{
  "arch": "uvit",
  "cond_dim": 192,
  "norm": "layernorm",
  "qk_norm": false,
  "positions": "learned",
  "beta2": 0.99,
  "eps": 1e-08,
  "one_sided": false,
  "weight_decay": 0.03
}
Rows from block 3 of a small class-conditioned image diffusion model, named by matrix and row number. Rows with one number belong to one neuron. Each number is 128 + 24 x the weight over its row's rms, rounded and kept within 0 to 255. All counts start at 0.
After each neuron's rows are labels from the 100 images, of 14976 (inputs lightly noised), where the neuron reaches its highest value: "responds to" is what is common among them. Only what is clearly more common there than usual is listed. The data: analogue clock faces.
# fc1: MLP up (model.blocks.3.mlp.fc1.weight, 576x192), inputs 0-63
# fc2: MLP down (model.blocks.3.mlp.fc2.weight, 192x576, transposed), outputs 0-63

fc1.341 [134 126 139 133 141 126 139 126  81 153 135 138 112 135  95 123 102 111  99 111 116  94  75 109 166 141  77 103 131 146 113  67 153 107 178 135 126 112 158 176 152 115 129 127 156  87 153 125 133 105 130 139 130 113 106 115 154 145 107 166 129 165 101 154]
fc2.341 [ 98 167 104 136 129 140  82 129 102 116 143 149 163  95 132 100 120 116 143 134 111 134 108 137 124 163 134 155 150 137 102 149 114 130 143 167  83  81  88  66 134 152 115 126 130 118  82 110 140 143 147 108 180 145 100 147 163 141 111 139 157 112 100 101]
responds to: dark face; numerals

fc1.17 [102 136 178 118 110 127 114 124 140  92 131 107 107 116 149 125 131 139 107  82 169 113 155 151 153 104 120 141 126 144 164 132 121 150 109 186 166  93 159 151 121 168  75 126 152 115  85 102 103 171 121 148 127 141 115 119 152 135 136 152  77 117  92 120]
fc2.17 [128 176  73 113 123 144 105 158 145  97 133 128 121 143 117 137 124 145  69 156 116 122 156 127 129  99 157 137 104 124 149  73 122 146  98 147 123 119 151 108 103 130 180 138 174 108  91 121 119 129 139 100 108 122 124 120 155 148 124  89 110  73 131 166]
responds to: numerals

fc1.280 [119 138 139 117  78 110 166 135 130 131 121 120 107 106 113 143 112 143 153 103 147  91 169 147 136 112 104 137  98  84 142 104 131 110 141 161 154 147 116 121 103 117 132 105 139 120 118 113 105 134 172 140 140 163 130 100 138 147 139 166  75 147 111 126]
fc2.280 [133 103 122 184 153 156  74 140 115 112 139 131 105 151 134 142 139 129 109 151 137 130 139 105 107 140 120 118 156 152 127 124 106 145 152  84  92  86 113 160  72 131 107 162 138  93 126 139  90 125 145 173  99 140 139 155 100 138 131 150 107 100 159 177]
responds to: numerals

fc1.78 [128 143 126 125 164  74 134 136 133  93 166 168 147 166 135 128 128 140  89 108 106 112  96 155 135 163 145 132 144 122 128 141 148 131 172 141 137 159 117 169 130 139 103 134 130 160 117 130 109 116  87 114  96 120 103 156 120 130 110 121 104 162 104 160]
fc2.78 [ 81 137 153 143 143 117  97 120 139 130 114 162 133 113 139 133 121  56 125 109 147 115 109 122 159 107 106 155 104 126 127 118 142 104 147 138 136  75 130 156 135 137 127 165  81 162 160 127 169 148 182  79 135 125 124 146 155 141 110 145 123  77 160 144]
responds to: four ticks; minute hand past 7; minutes: 35 to 39; hour 7

fc1.449 [114 114 124 151 150 146 154 130 161 118 115  98 128 108  84 118 131 143 158 152 123 109 110 145 107 136 128 124 121  97 148 123 126 117 143 122 142 124 130 132 150 132 179 159 148 137 105 158 137  86  75 129 143 135 130 163 141 178 115 142 116 142 130 127]
fc2.449 [153 123 125  90 118 103 132 130  94 152 144 150 166 166 134 154 128 124  99 105 160 139 148 140 166 126  96 110  87 131 151 133 136 177 158 117  97 148 139 131 100 134  80 124 122  93 148 149 109 173 155 125 119 166 143 102 116  88 138 133 139 132 129 118]
responds to: second hand

fc1.442 [ 94 141 151 132 120 134 115 141 127 112  93 119 154 189  67 141 175  79 116 138 114 123 128  88 128 125 139 125 145 118 150 143 130 117 116 117 116  99 161 140 145 157  78 106 104 155 164 116 130 145 119  77 151 127 124 107 110 167 119 118 116  93 119  71]
fc2.442 [130 152  99 128 111 150 122 144 127 138 151 102 131 156 143  89 109 133 122  75 129 122 156 176  73 117 147 127 127 142  90 102 111  79 120 116 122  64 150 160  77 126 123 105 124 164 131 120 126 132 142 141 165  90 120 147 147 115  85  79 162 126 164  99]
responds to: hour 10

fc1.406 [132 111 146 117 171  93 122 140 100 140 125 173 138 116 104 124 114 116 164 119 159 131 110 131 126 151  99  95 141  92 147 151 123 143 135  92 122 105 157 104 107 115  99 110 117 127 147 159 109  99  92 163 100  95  95 113 117 131 169 136 130 104  91 135]
fc2.406 [122 142 145 117 117 137  93 133 138 161 152 144 118 141 105 161  91 111 116 109 117 152 134 162 170 120 160 138 157 122 122 173 107 115  87 144 104 105 164 119 100  93 131 111 123 118 101 115 103 119 142 106 130 130 112 155 132 196 125 147 161 119 105 146]
responds to: hour 4; hour 9

fc1.465 [137  90 153 137 144 125 106 125 109 156 100 115 122 156 173 144 169 153 113 162 128 131 134 122 158 109 181 100 125  92 101 159 116 201 149 103  98 151 119 121 105 116 151 116 134 158 128 145 156 107 119  48 125 116 153 126  94 115 164 107 134 145 143 131]
fc2.465 [134 141 145  86 117 112 112 130 116 104 131 144 141 130 119 141 108 133 107  78 117 112 133 108  97  97 158 159 134 151 148 129 122  59 132 174 136 136 149 122 152 145 144 131 116 119 122 140  89 175 131 169 133 153  94 115 138 118  77  86 111 120 105 108]
responds to: hour 10

fc1.251 [146 107 102 146 105  88 101 164 120 132  84 131 104  77 119 108 120 105 105  98 143 147 153 113 138 123 119 116 129  98  65 143 125 137 193 121 109 134 120 158 134 170  73 151  99 133 132 131 135 119 144 140 112 137 150 151 109 126 116 150 126 163 121 118]
fc2.251 [128 105 122  96 129 116 106 121  52 121 125 135 177 114 127 175 130 154 162 109 120 125 113 120 145  91 155 128 100 108 159 109 127 124 128  94 112 167 182 116 153 144 114 187 136 167 147 140 144 150 155 153 141 101 131 140 143 118  95  94 147  97 128 107]
responds to: second hand

fc1.486 [163 165 149 169  91 120 128  97  91  71 101 110 157 142 106 129 142 123 125  96 118 120 149 124 133 157 161 123 109 108  76 135 125  97  94  90 144 140 155 165 119 134 118 119 143 131 159  99 129 109 119 136 140 133  80 126 117 133 101 111 111 158 141 132]
fc2.486 [124 103 125 104  80 124 133 118 131 131  83  97 148 132 139 114 121 146 121 124 145 140 121 130 124 137 137 161 133 140 100 136  94 114 138 135 165 139 109 139 157 137 143 117 106 136 152 134 122 148 170 192 152 156 157  85 135 133 120 109 115 146 127 138]
responds to: square case

fc1.26 [102 163  98 130 114  64 129 146 109 101 108 134 127 118 122 168 143 152 121  89 181 134  99 156 123 125 121 132 190 109  63 115 185  92 165 137 109 163  97 141  96 190  70 123 111 139  97 149 123 131 156 135 136 143 146 123 113 107 108 119 121 158 137 101]
fc2.26 [ 87 144 131 134 128 144 120 113 117 138 163 102 103 141 130 114 131 137 127 116 149 131 101 147 154  80 109 142 147 120 110 163 107 156 125 114 174 143 116 138 146 127  92 170 119 131 142 128 113 153 143  69 170 101 169 130 154 124 120  90 153 120 153 140]
responds to: hour 2; hour 1

fc1.342 [122 104 149 123  99 128 124 132 116 147 114 143 136 142 104 153 135 151 174 114 160 123 174 126 134 125 134 145 160  98 110 144 111 149 131 101 117  91 139 123 146  92 154 105 137  94 153 142 152 137 113 147 176 143 120 160 149 132 150 165  99 136  68 131]
fc2.342 [123 108 116 166 165 110 120 152 127 153 161 160 144 165 111 158 140 159 110 133  97 119 130  94  90 126 147 132 153 128  93 149  92 125 129 138 136  95 143 119 121 126 119 108 147 106 153 158 176 136 139 154 138 152 123 128 162  97 153 112 165 115  76 125]
responds to: ticks

fc1.317 [129 141 128 149 124 115 176 164 129 120  93 137 145 123  98 161 159 187 109  51 138 112 130 140 119 158  67 104 141 138 132 115 173 114 108 103 110 156 135 143  90 138 120  88  98 165  90 105 120 140 111 123 153 132  97 118 133 137 114  93 122 134  91 117]
fc2.317 [161 140 135  90 137 119  93  97 153 130 173 120 122 132 152 103 112  82 127 143 139 118 134 113 137 123 151 131 124 153 137 110 112 158 131 132 156  74 148 131 138  93 127 152 190 147 134 148 147 115  79 134 116 140 173 125  97 116 170 162 160 118 178 156]
responds to: dark face; four ticks

fc1.464 [149 150 125 160 142 111 161 138  82 122 115 147 147  99  71 141 135 135 164 133 136  97 121 101 152 140 154 107 113 115 157  91 141 123 119 106 154 152 164  88 118 117  96  96 150 138 104 120 137  99 139 136 140 136 141  96 196 178 165  85 139 134 111 168]
fc2.464 [147 122 132  94 126 124 150 131 102 120 161 125 113 111 112  99 143 106 113 134 119 116 155 166  95 106 156  88 113 147 100 186 184 179 108 174 162  81 177 151 116 124 174 135 152 117 129 128 143 158 128 107  93 132 124 100  94  85 152 145 150 139 123  90]
responds to: four ticks

fc1.324 [151  87 111  96 157 112 121 166 103 128 151 147 144 121 139 122 123 126 161  95 117 158 118 161 157 131 114 116  85  83 112 136 106 173 111 119 127 161 128 145 142 121 157 146 124 130 111 152 125 136 130 129 158 156 137 132 165 134 115 149 136 118 141 161]
fc2.324 [139 115  94 128 147 117 104 125 141 124 127 151 107 163 108 148 161  87 157 158 142 131 115 141 183 119 108 128  85 124 137 122  95 157 114 130 130 120 109 123 114 122 173 140 139 136 136 158 110 164 141 127 113 169 105 118 137 118 151  84 173 125  72 173]
responds to: hour 6; hour 7

fc1.132 [128 143 164 148 134 108 140 104 107  98 142 142 140 141 127 130 141 133 127 165 107 148 128 124 135  77 101  90 146 146  94 119 106 120 161 157 135 122  82 148 113 168 130 145 116 127 142 115  81 103 129 117 155 132 194 128 101 140 177 171 114 138 138 198]
fc2.132 [127 155 109 150 140 119  98 166 156 180 152 156 115 161 128 123 109 165  98 143 139 108 132 105 124 129 144 141 131 142 125 131 141 115 118 118 141 132  97 109  95 120 135 118 140 118 184 118 108 137 161  98 152 106 118 148 169 106 155  87 149 109 121 129]
responds to: hour 11

fc1.386 [146 122 125 101 134 134  88 102 163 131  68 108 137 123 144 103 149 138 159 148 148 159 135 115 113 142 173  91 121 112 110 147 117 151  89 121 144 140 162 158 100 117 120 116 127  86 165 102 104 118 138 135 188 113 114 167 125 128 166 147 130 140 138 117]
fc2.386 [161 150  87 146  82 129 149 107 143 135 144 105 109 101 145 103 153 125 151  80 112  73  85  97 118 114 145  82 117 110 147 153 122 144 136 148  92 120 165 165 134 124 111 131 127 115 134 115 131 145 120 155 124 131 160 170 116 120 163 106 103 112 155 122]
responds to: square case; dark face

fc1.457 [107 110 118 113  95 135 115 122 124 172 134 155 174 108 102 146 198 120  97 140 126 109 110 154 106 121 155 143 174 141 118  98 130  99 158 120 153 105  98 117 143 126 131 126 144 119 106 147 160 109 116 150 104 160  93  82 114 118 104 116 114 135 122 117]
fc2.457 [171 162 108 111 163 147 122 137  91 148 157 142 107 121 111  73 152 170 143 156  91  87  99 133  94 147 129 117 137 119  96  90 151 158 128 133 147 134 110 112 109 136 103 136 161 139 112 102 100 118 137 144  86 127 175 130  86 120 138 128 142 119 146  71]
responds to: dark face; dots

fc1.99 [159 114 199 102  97 142 119 123  94  98 168 146 164 104 131 168  76 116 135 129 117 133  90 118 144 110 125 128 131 132 177 156 115 151 142 175 125 129 148 176 140 106 107 116  89  71 136 119 119 160 144 141 149 129 148 137 108  85 120 108 146 141 159 114]
fc2.99 [ 99 174  85 140 168 113 133 136 169 161  85 128 113 140 122 124 176 149 118 116 129 144 131 130 115 171 129 123 122 100  83 125 139 121 136 118 103 132 101  80 128 155 134 166 171 184 120  70 153 101 104 132 101 146 136 141 142 175 115 156 109 110 107 129]
responds to: dots

fc1.444 [122 111 108 111 140 115 147 163 103 107 109 136 125  98 140 115 110  82 114 116 130 151 135 123 132 152 165 103 113 144 110 139 117 184 111 147 123 144 105 123 190  85 141 158 104 191  85 115  96 137 103 146 142 189 145 139 111 133 132 142  93 151 153 159]
fc2.444 [122 109  76  87 183  78 168 156 114 122 107 161 137 132 146 113 148 112  83 134 128 176  85 107 145 105 129 115 134 142 159 145 131 148 116 130 148 154 132 111 129  87 142 121 142 185  75  82 135 139 126 113  81 145 150 160 138 140 121 157 113 102 136 153]
responds to: hour 6; minute hand past 8; minutes: 40 to 44

fc1.494 [149 118 112  91 138 150 102 124 132 151 100 162 133 135 131 109 119  67 139 124 138 135 158 113 144 132 159 127  87 127  93 147 147  94 119 112 114 110 160 131 155 126 154 165 101 164 129 167 110 143 142 138 181 137 162 104 124 107 109 171  76 128 152 154]
fc2.494 [141 106 134 140 160 109  89 155 121 120 117 175 170 144 133 115 146 129 116 133 147  93  98 108 136 131  94 101 109 129 103 103 141 111 112 103 119  72 168 125 185 110  93 120 161 152 108 162 186 157 138 142 158 126 137 126 105 145 123 144 132 113 104 145]
responds to: hour 6; dark face

fc1.230 [122 138  58 147  85 118 147  96 108 141 114 126 128 149 124 110 126 138 136 130 125 142 126 126  91 106 145 111 162 123 156  68 134 130 152 107 132 138 117 144 160 103 155 112  69 147 155 137 148 121 115 122 146 111  96 137 117 110 132 144 147 123 105  97]
fc2.230 [110 133 110  94 152  89 131 129 144 119  99  94  75 116  88  82 124 135 125 117 112 112 139 125 120 127 154 134 141 119 102  94 118 117 128 128 157  94 139 151 171 117 102 159  88 140 111 119 143  78 128 140 117 128 129 138 137 153 124 127 136 152 122 122]
responds to: second hand

fc1.313 [115  93 156 151 129 121 114  99 139 169 142 123 115 170 129 119 110  96  97  94 110 147 136 165 143 135  83 149  73 123 101 113 117 126 160 130 152 107 129 132 148 138 108 140 135 108 125 165 107 183 130 160 146 120 105 133 146 117 146 133  80 127 151 131]
fc2.313 [175 163  85 115 102 130 107 130 160 112 130 115 131 139 120 149  87 120  90 131 119  95 160 126 149 125 155 126 103 122 138 130 106 113  95 192 131  93 151  90 104 121 155 133 191  96  96 106 101 146 137 135 104 155 110  92 131 104 148 172 107 151 108 121]
responds to: numerals

fc1.349 [131  96 100 149 117 128 123 148  92 135 112 108 117 142  83 134 170 113 125  78 129 122 126 109 146 120  99  94 131 132 158 108 158 124  84  68 140 155 147 138  99 132 168 139 159 103 126 100 103 135 134 110 160  86 114 176 151 165 116 112 100 117  85 160]
fc2.349 [ 97 149 135 135 139 146 117 139 154 155 161 159 130 141 127 143 115 137 105 159 133 161 128 142 112  80 140 138  71 125 122 124 111 161 157 100  83 115 113 138  76 117 144 135 165 152 171 120 136 145 141 155 101 143 177  80 142 126 145 136 119 144 120  98]
responds to: minute hand past 8; minutes: 40 to 44; minute hand past 2; minutes: 10 to 14

fc1.108 [144 185 135 138 163 117  94 109 133 163  68 144 125 146 111 159 107 107 125  89 163 114  74 149 162 104 138  92 147  72 141 100 164 113 154 115 123 151 116 110  98 126 100 102 151  86 106 138 140 117 132 140 121  66 120 140 116 161 141 118  96 144 100 134]
fc2.108 [114 116 108 117 125  79 142 168 149 131  91 141  78 109 115 129 132 135 160 135 146 112 123 119 112 177 118 118 106 122 116 147 124 165 128 169 125 129 179 113 122  93 160 138 115 130 168 115 100  81 167 166 124 115 118  90 129 129 142 129 106 149 152 111]
responds to: ticks

fc1.265 [122 131 127 139 139 169 170  82 141 150 150 148 138 150 104 110 134 150 128 126  99 108 122 110 157 128  98  97 105 125 128  95 120 127 187 118 133 158 129 135 141 110 167  75 115 135 151 162  88 129 160 111 117 133 114 102 127  95 121 135 129 106 120 122]
fc2.265 [115 156 134 103 133  90 100 120 143 115  99  91 101 110 103  96 106 108  99 144 121  96 123 131 130 125 143  95 122 141 127 100 113  94 134 132 163 165 167 123 165 122 123 149 124 103 118 124 164  92 120 111 113 146 142 165 132 137 141 132 146 168 135 152]
responds to: second hand

fc1.308 [110  95 146 137 133 118 139 111 145 127  89 114 140 160 163  80 119  77 136 131  94 110 155 143 145  91  76 106 117 122  93 129 117 138 148 123  94 135 106 108 172 137 145 102 114  98 155 120 136 100 116 135 172 141 105 129 143 157 128 126 103 167 158 146]
fc2.308 [110 159 131 118 145 113 109 107 122 160 172  98 104 155 135 158 141 128  95 146 154 122 130 196 144  64 114 162  92 147  82 101 152 160 126 102 145 153 143 153 107 107 109 153 156  91 135 103 110 122 122 150 102 114 151 162 113 125 149 112 110 137  64 112]
responds to: hour 2

fc1.20 [ 94  69 133 141 130 141 147 118 114 148 118 130 151 134  88  98 103 146 150 156 106 165 106 120 107 131 134  94 151 100 130 136 121 128 156 134 186 160 126 114 101  85 139 133 134 105 141  96 119 111 123 136 142 151 126 149 144 102 134 130 153 172 158 132]
fc2.20 [104 157 133  92 120 172 109 187 140 128 109 130 166 140  55  92 121 104  94 159 131  80  96  96 115 115 114 116 119 137  92 181 138  92 100 118  95 132 156 111  89 109 148 125 163 112 127 113  96  99 170 134 127 116 119 165 163 142 115 142 168 112 144 126]
responds to: second hand; hour 9

fc1.114 [155 130  79 139  90 138 194 128 135 137 142 123 123 126 130 134 110 130 145 137 123 133 105 114 149 176 134 126  89 100  84  92 167 136 127 133 156 128 157 141 140 167 127 113 128 143 109 118 122  97 121 101 121  80  97 106  95 133 122 110 103 129 133 119]
fc2.114 [129 112  92 127 144 148 140 143 122 154 132 116 145 118 136 117  92 130 125 151 151 118 142 129  65 122 100 175 113 130 102 169 131 161 109 123 113 119 192  95 109 160 130 136 160 152 132 134 125 130 154 151  64 127 135 129 158  76 123  92 148 140 123 110]
responds to: dots

fc1.266 [ 92 121 110  82 137  99 118  89 109 102 133 175 137 127 136 113 130 111 125  72 157 163 131 119 149 108 133 133 129 116 100  69 135 111 163 139 164 125 121 129 157 135  52  95  85 144 108 145  80 115 128 113 116 129 138 127 151 119 144 125 105 148 127 130]
fc2.266 [137 138 125 158 158 129 127 155  87 127 113 106 164 146 147 116 116 114 118 117 144 120 107 111 114 121  97  98 124 142 154 133  87 110  97 133 117  85 158 136  86 121 139 156 140 142 159 143 100 119 123 162 128 120 104 146 132  80  78 138 155  64 123 132]
responds to: hour 2; hour 12

fc1.42 [103 135 108 137 102 159 125  93 147 129 126 155 120 145 136 147  76 112 152 126  52 157 118 148 175 151 143 156 123 115 120 141 134 134 150  95 156 151 136 150 137 111 140  95 139 120 111 149 119 142 188 158 101 122 143 135 154  87 170 168 118 108 100 124]
fc2.42 [120 122 147 143 131 129 128 124 112 143 140 156 102 125 142 106 118 129  97 153 138 146 146  86 104 107 144 112 105 140 108 160 101 130 111 138 126  44  97 128 129 159 121 107 107 105 154 121  94 136 112 119 112 137 128 132 186 138 122 109 164 184 152 123]
responds to: numerals; minute hand past 11; minutes: 55 to 59

fc1.100 [130 133 166 155  96 102 143 104 108 115 113 101 103 119 118 154 164 120 138 146 185 131  58 165  94 115 125  77 155 152 123 169 167 119 138 182 118 155  82  95 171 162 121  67 139 109  88 109 148 122 130 125 125 111 117 124  84 139 144 161 107 125 115 135]
fc2.100 [140 158 118 139 163 136 113 161 138 140 174 135 133 109 111 132 109 147  75  96  85 124 124  70 124 117 139 171 107 125 150 165  68 146  99  87 153  88 132 148 100 121 177 162 108  98 170 135 124 149 113 144  96 160 116 121 161 144 103 124 168 111 163  85]
responds to: square case

fc1.223 [157  94 117 168 152 102 133 142  99 127 122 145 108 147 100 106 113 118 110 149 119 136  91 118 141 136 128  98 154 138 106 153 129  95 187  99 140 136 110 100 138  94 139 166 107 129 168 106  97 153 129 133  97 144 146 132 106 130 149 155 134  83 114 121]
fc2.223 [120 105 113 151 110 141 119 161 115 128  95 107 109 158 126 163 164 118 135 129 114 103 140 128 104 150 150 130 110 112 148 137 146  73 151 132 124 134 172 148 175 109 150 158 129 122 141 146  88 140 111 164  96 118 139 141 106 158 106 114 149 116  70 113]
responds to: hour 4

fc1.347 [145 119 147 156 124 172 129 124 155 113 150 152 104 121 128 120  81 127 185 122 110 137 129 118 129 181 136 104 143 127 146 138 109 115 147 108 145 142  90 143 125 155 150 142 106 144 128 158 135 129  92 134 159 155 121 125 141 124 148 152 113 167 163 129]
fc2.347 [117 146  76 112 132 125 127 119 183 140 137 114  84  91 100 139 122 131 135 165 145 143 137 187  89 170 153 144  99 134 110 123 115 126  99 149 142  98 125 106 115 135 132 139 154 110 132 112 163  85 114 132  85 127 123 155 123 170 128  86 129 105 135 104]
responds to: second hand

fc1.231 [130 109 159 164 152 116 107 146 124 127 138 117 113 114  93 155 133 140 120 118 135  98 157 139 150 145 141 133 118 144 141 130 142 154 141 121 161 145  91 174 142 136 122 136 146 159  91 143 125 137 121  84 100  74 147 147 134 140 148 142 114 140 129 173]
fc2.231 [103 141  92 127 132 114  63 121 148 184 156 151 102 131 126 104 113 150 105 128 120 123 105 119 101  82 151 135  78  84 126 157  98 159 123  89 114 109  76 128 117 143 145 155 157 127 145 115 201 148 169 102 111  89 112 141 158  85 153 123 136 122 166 133]
responds to: minute hand past 2; minutes: 10 to 14

fc1.121 [111 140 152 184 164 147 111 136 156 158 134  96 159 119 155 117 130 163 141  83 168 130 115 113 124 144 133 107 140  84 127 134 109 135  76 103  98 141 105 103 105 147 113 140 142 111 102 123 133  90 125 120 145  85 124 133 133 101 159 113 119 112 116  96]
fc2.121 [132 113 126 145 126 118 117 200 123 118 127 115 133 158  98 119 150 154 137  98 135  99 115 164 128 144 121 109 121 136 144 120 110 141 110 156 129 128 127 149 101 133 157 130 118  76 142 146 128  93 146 147 119 134 112 125 131 100 159 124 136 117 140 103]
responds to: dots

fc1.79 [108 144 119 125 152  83 136 154 114 115 138 108 118 145  72 163  79 186 135 102 126 126 150  95 155 168 126 110 163 128 164 125 154 116 158 125  94 109 122 127 142 118  72 127 104 132 103 138 117 133 122 134 112 125  81 109 185 142 124 105 167 149 123  87]
fc2.79 [155 165 182 149 102 126 140 129 143 134 113 155 141 103 149 117 177 107  86 105 139  87  99 138 127  70 136 159 115 153 102 111  97  90 124 106 122 118  85 103 111  91 139 103 130 124 129 164 103 130 133 159 113 165 127  90 112 149 140 123 142  82 108 120]
responds to: ticks

fc1.124 [123 115 147 141 110 139 104 103 111 104 177 106 120 123  84 139 149 145 150 142 140 109 132 142 105 158 187 110 167  85  83  92 136 157 133  97 137 156 128 108 161 111 137 100 115 115 120 123 168 149 122 128 113 163 132 147  86 135 145 151 108 119 123 144]
fc2.124 [131 138 136 158 140  97  96 144 149 150 150 109 140 160 137 118 105 105  98 175 107  71  98 122 116 137 149  99 122 176 150 116 130 131  96 107 110  71 127 118 152 112 110 135 139 128 157 141  97 159 146 113 142 144 105 140 108 141 145 157 155 170 134 128]
responds to: minute hand past 12; minutes: 0 to 4

fc1.415 [155 153 128 112  96  87 143 150 122 131 125 136 134 127 125 151 135 108 118 107  94 124 163 118  82  80 133 132 128 147 128 114 152 148 135 121 150 129 160 163 152  93 122 131 144  85 103 123 132 128  89 160  92 122 113 164  94  81 152 167 112 123  56 123]
fc2.415 [132 138 101 109 173 155 102 147 108 102 136 152 119 160 168 129  97 159  94  99 101 162 112 135 136 121 116 141 108 148 106 133  90  66 112 160 122 109 116 118 108 164 122 115  98 142 120 139 143 105 146 127 138 130 118 132 139 170 135  90 152  77 170 149]
responds to: square case

fc1.257 [131 121 130 127 134 105 136 157 131 122 148 122  89 143 140  86 127 164 120 106  72 143 136  96 144 156 145 139 113 133 135 129 146 135 117 141 130 156 131 143 180 164 101 134 134 159  95 175  88 121 130 142 116 132 101 108 107 138 133 161 129 173 165 114]
fc2.257 [127 134 119 130 106 138 108 130 126  98 146 165 105 106 117  93  95 101 103 177 162 113 129 178 123 108 120 106 114 156 116 167 102 105 120 126 157  76 130 147 110 131  96 130 137 136 153  91 136 141 156 122 105 126 133 158 161 138 136  86 131 110 111 143]
responds to: hour 4

fc1.437 [155 107  89 132 158 122 142 135  83  75 156 161 154 122 143 165 123 130 124  87 160 123  99 156 136 137 142 144 140 103 121  90 135 130 159 165 106 114 166 148 102  88  97  96 153 130 141 134  96 126 118 139 137 179  96 130 114 112 140 101 163 141 136 105]
fc2.437 [157  82  94 112 117 176 119 133  96 180 124 105 188 142 102  81 118 120 134 117 165 128 135 112 132 111 118 151 158 100 100 125 144 149 132 123 102 126 137  99 125  85 172 156 122 182 151  95 139 120 146 163 150 147 111 121 121 124 133 105 175 145 133 115]
responds to: hour 2

fc1.282 [140 162 120 180 123 138 117 127  90 156 127 111 143 111 123 144 101 106 157 148 119 135 114 124 137 125 130  80 130 141  88 156 149 104 134 154 205 164 144 124  76 143 132 136 137 137 130 128 127 116 117 116 146 122 110 109 119 153 150 118 116 113 146 116]
fc2.282 [105 167 102 163 135 132 110 187 122 177 125 127 139 145 121 128  96 125 164 207 136  89 122  95 132 120  79 115 148 140 129 171 139 122 134 134 113 137 116 103 102 122 123 111 113 102 161 137 139 125 101 169 141 133 122 109 129 111 139 144 116 138 159  87]
responds to: second hand; hour 3

fc1.432 [ 87 148 124 155 145  94 130  99 176 104 111 134  79 144 125  89 122  77 189 127 139 130 150 107 118 138 176 140 107 149 158 127 148 137 123 124  92  98  90 133 134 100 166 110 106 146 123 108 106 173 141 129 110 117 142 171 139 107 122 150 128 164  87 139]
fc2.432 [133 142 113 149 155 117 130  78  73 126 140 113 112 127 157 164 186 106  91 160 112  95 117 174 154  88  90 115 168  98  89 149 136 153 156 120 117 138 108 174 154 144 117 139 154 146 129 162 146 112 159 162 113 109 131 142 127 122 139 145 110 147 124 137]
responds to: minute hand past 1; minutes: 5 to 9

fc1.36 [131 140 102 121 124 103 138 104 121  94 109  79  84 158 118 143 155 138 114 112 128 107  94 142 137 112 143 161 174 118 175 133 155 137 123 121  97 131 143 109 137 143 113 170 143 144 134 134 165 117 109  97 125 148  90 142 122 130  97 102 123 150 179 111]
fc2.36 [ 81 118 158 120 113 122 143 128 139  96 119 136  99 128 150 117 114 123 104 133 133 137 118 101  80  91 151 115  73 144 134 126 109 126 130 113 172 140 133 114 141 144  75 154 146 107 173 119 124 119 103 127  59 108 128 153 106 131 163 119 157 124 101 151]
responds to: minute hand past 4; minutes: 20 to 24

fc1.370 [141 178 117 155 181 113 134 139 117 118  91 107 150 121  72 135 105 145 138  66 152 133 143 158 131 152 116  67 142 121 132 100 127  60 163  78  95 101 112 139 112 159 169 130 102  88 110 139  68 139 130 132 180 105 131 125  96 152  93 111 152 169 131 164]
fc2.370 [ 99 150 167 124 162 118 113 130 153 152 146 145 145 118 124 118 141  93 113 137 103 138 129 149 106  59 104 123  97 116 129 100 147 127 111 116  97 123 108 147 136 109 127  89 132 142 136 128 124 138 115 108 135  95  92 136 120 135 133 119 184 160 139 145]
responds to: minute hand past 2; minutes: 10 to 14; hour 8

fc1.96 [ 99 165 139 126 133  90 158  77 111 141 136 110 123 151 126 137 138 117 122 108  78 143 156 139 131 150 134 114 153 117 112 203 134 149 134 174 168 156 122 107 123 115 121 113 126 131 115  93 122 113 115 113 110  87  98 117 115 110 144 166  94 140 144  86]
fc2.96 [122 123 140 149 105 157 126 129 118  87 112 181 135 128 122 142 118 120 117 143 107 168  99 137 115 119 133 171 149 160 132 130  99 111 134 123  91 117 143 140 121 133 137 131  81 123 113  75 140 122 105 121 127 109 145 145 147 155 110 155  93 153 113 116]
responds to: minute hand past 1; minutes: 5 to 9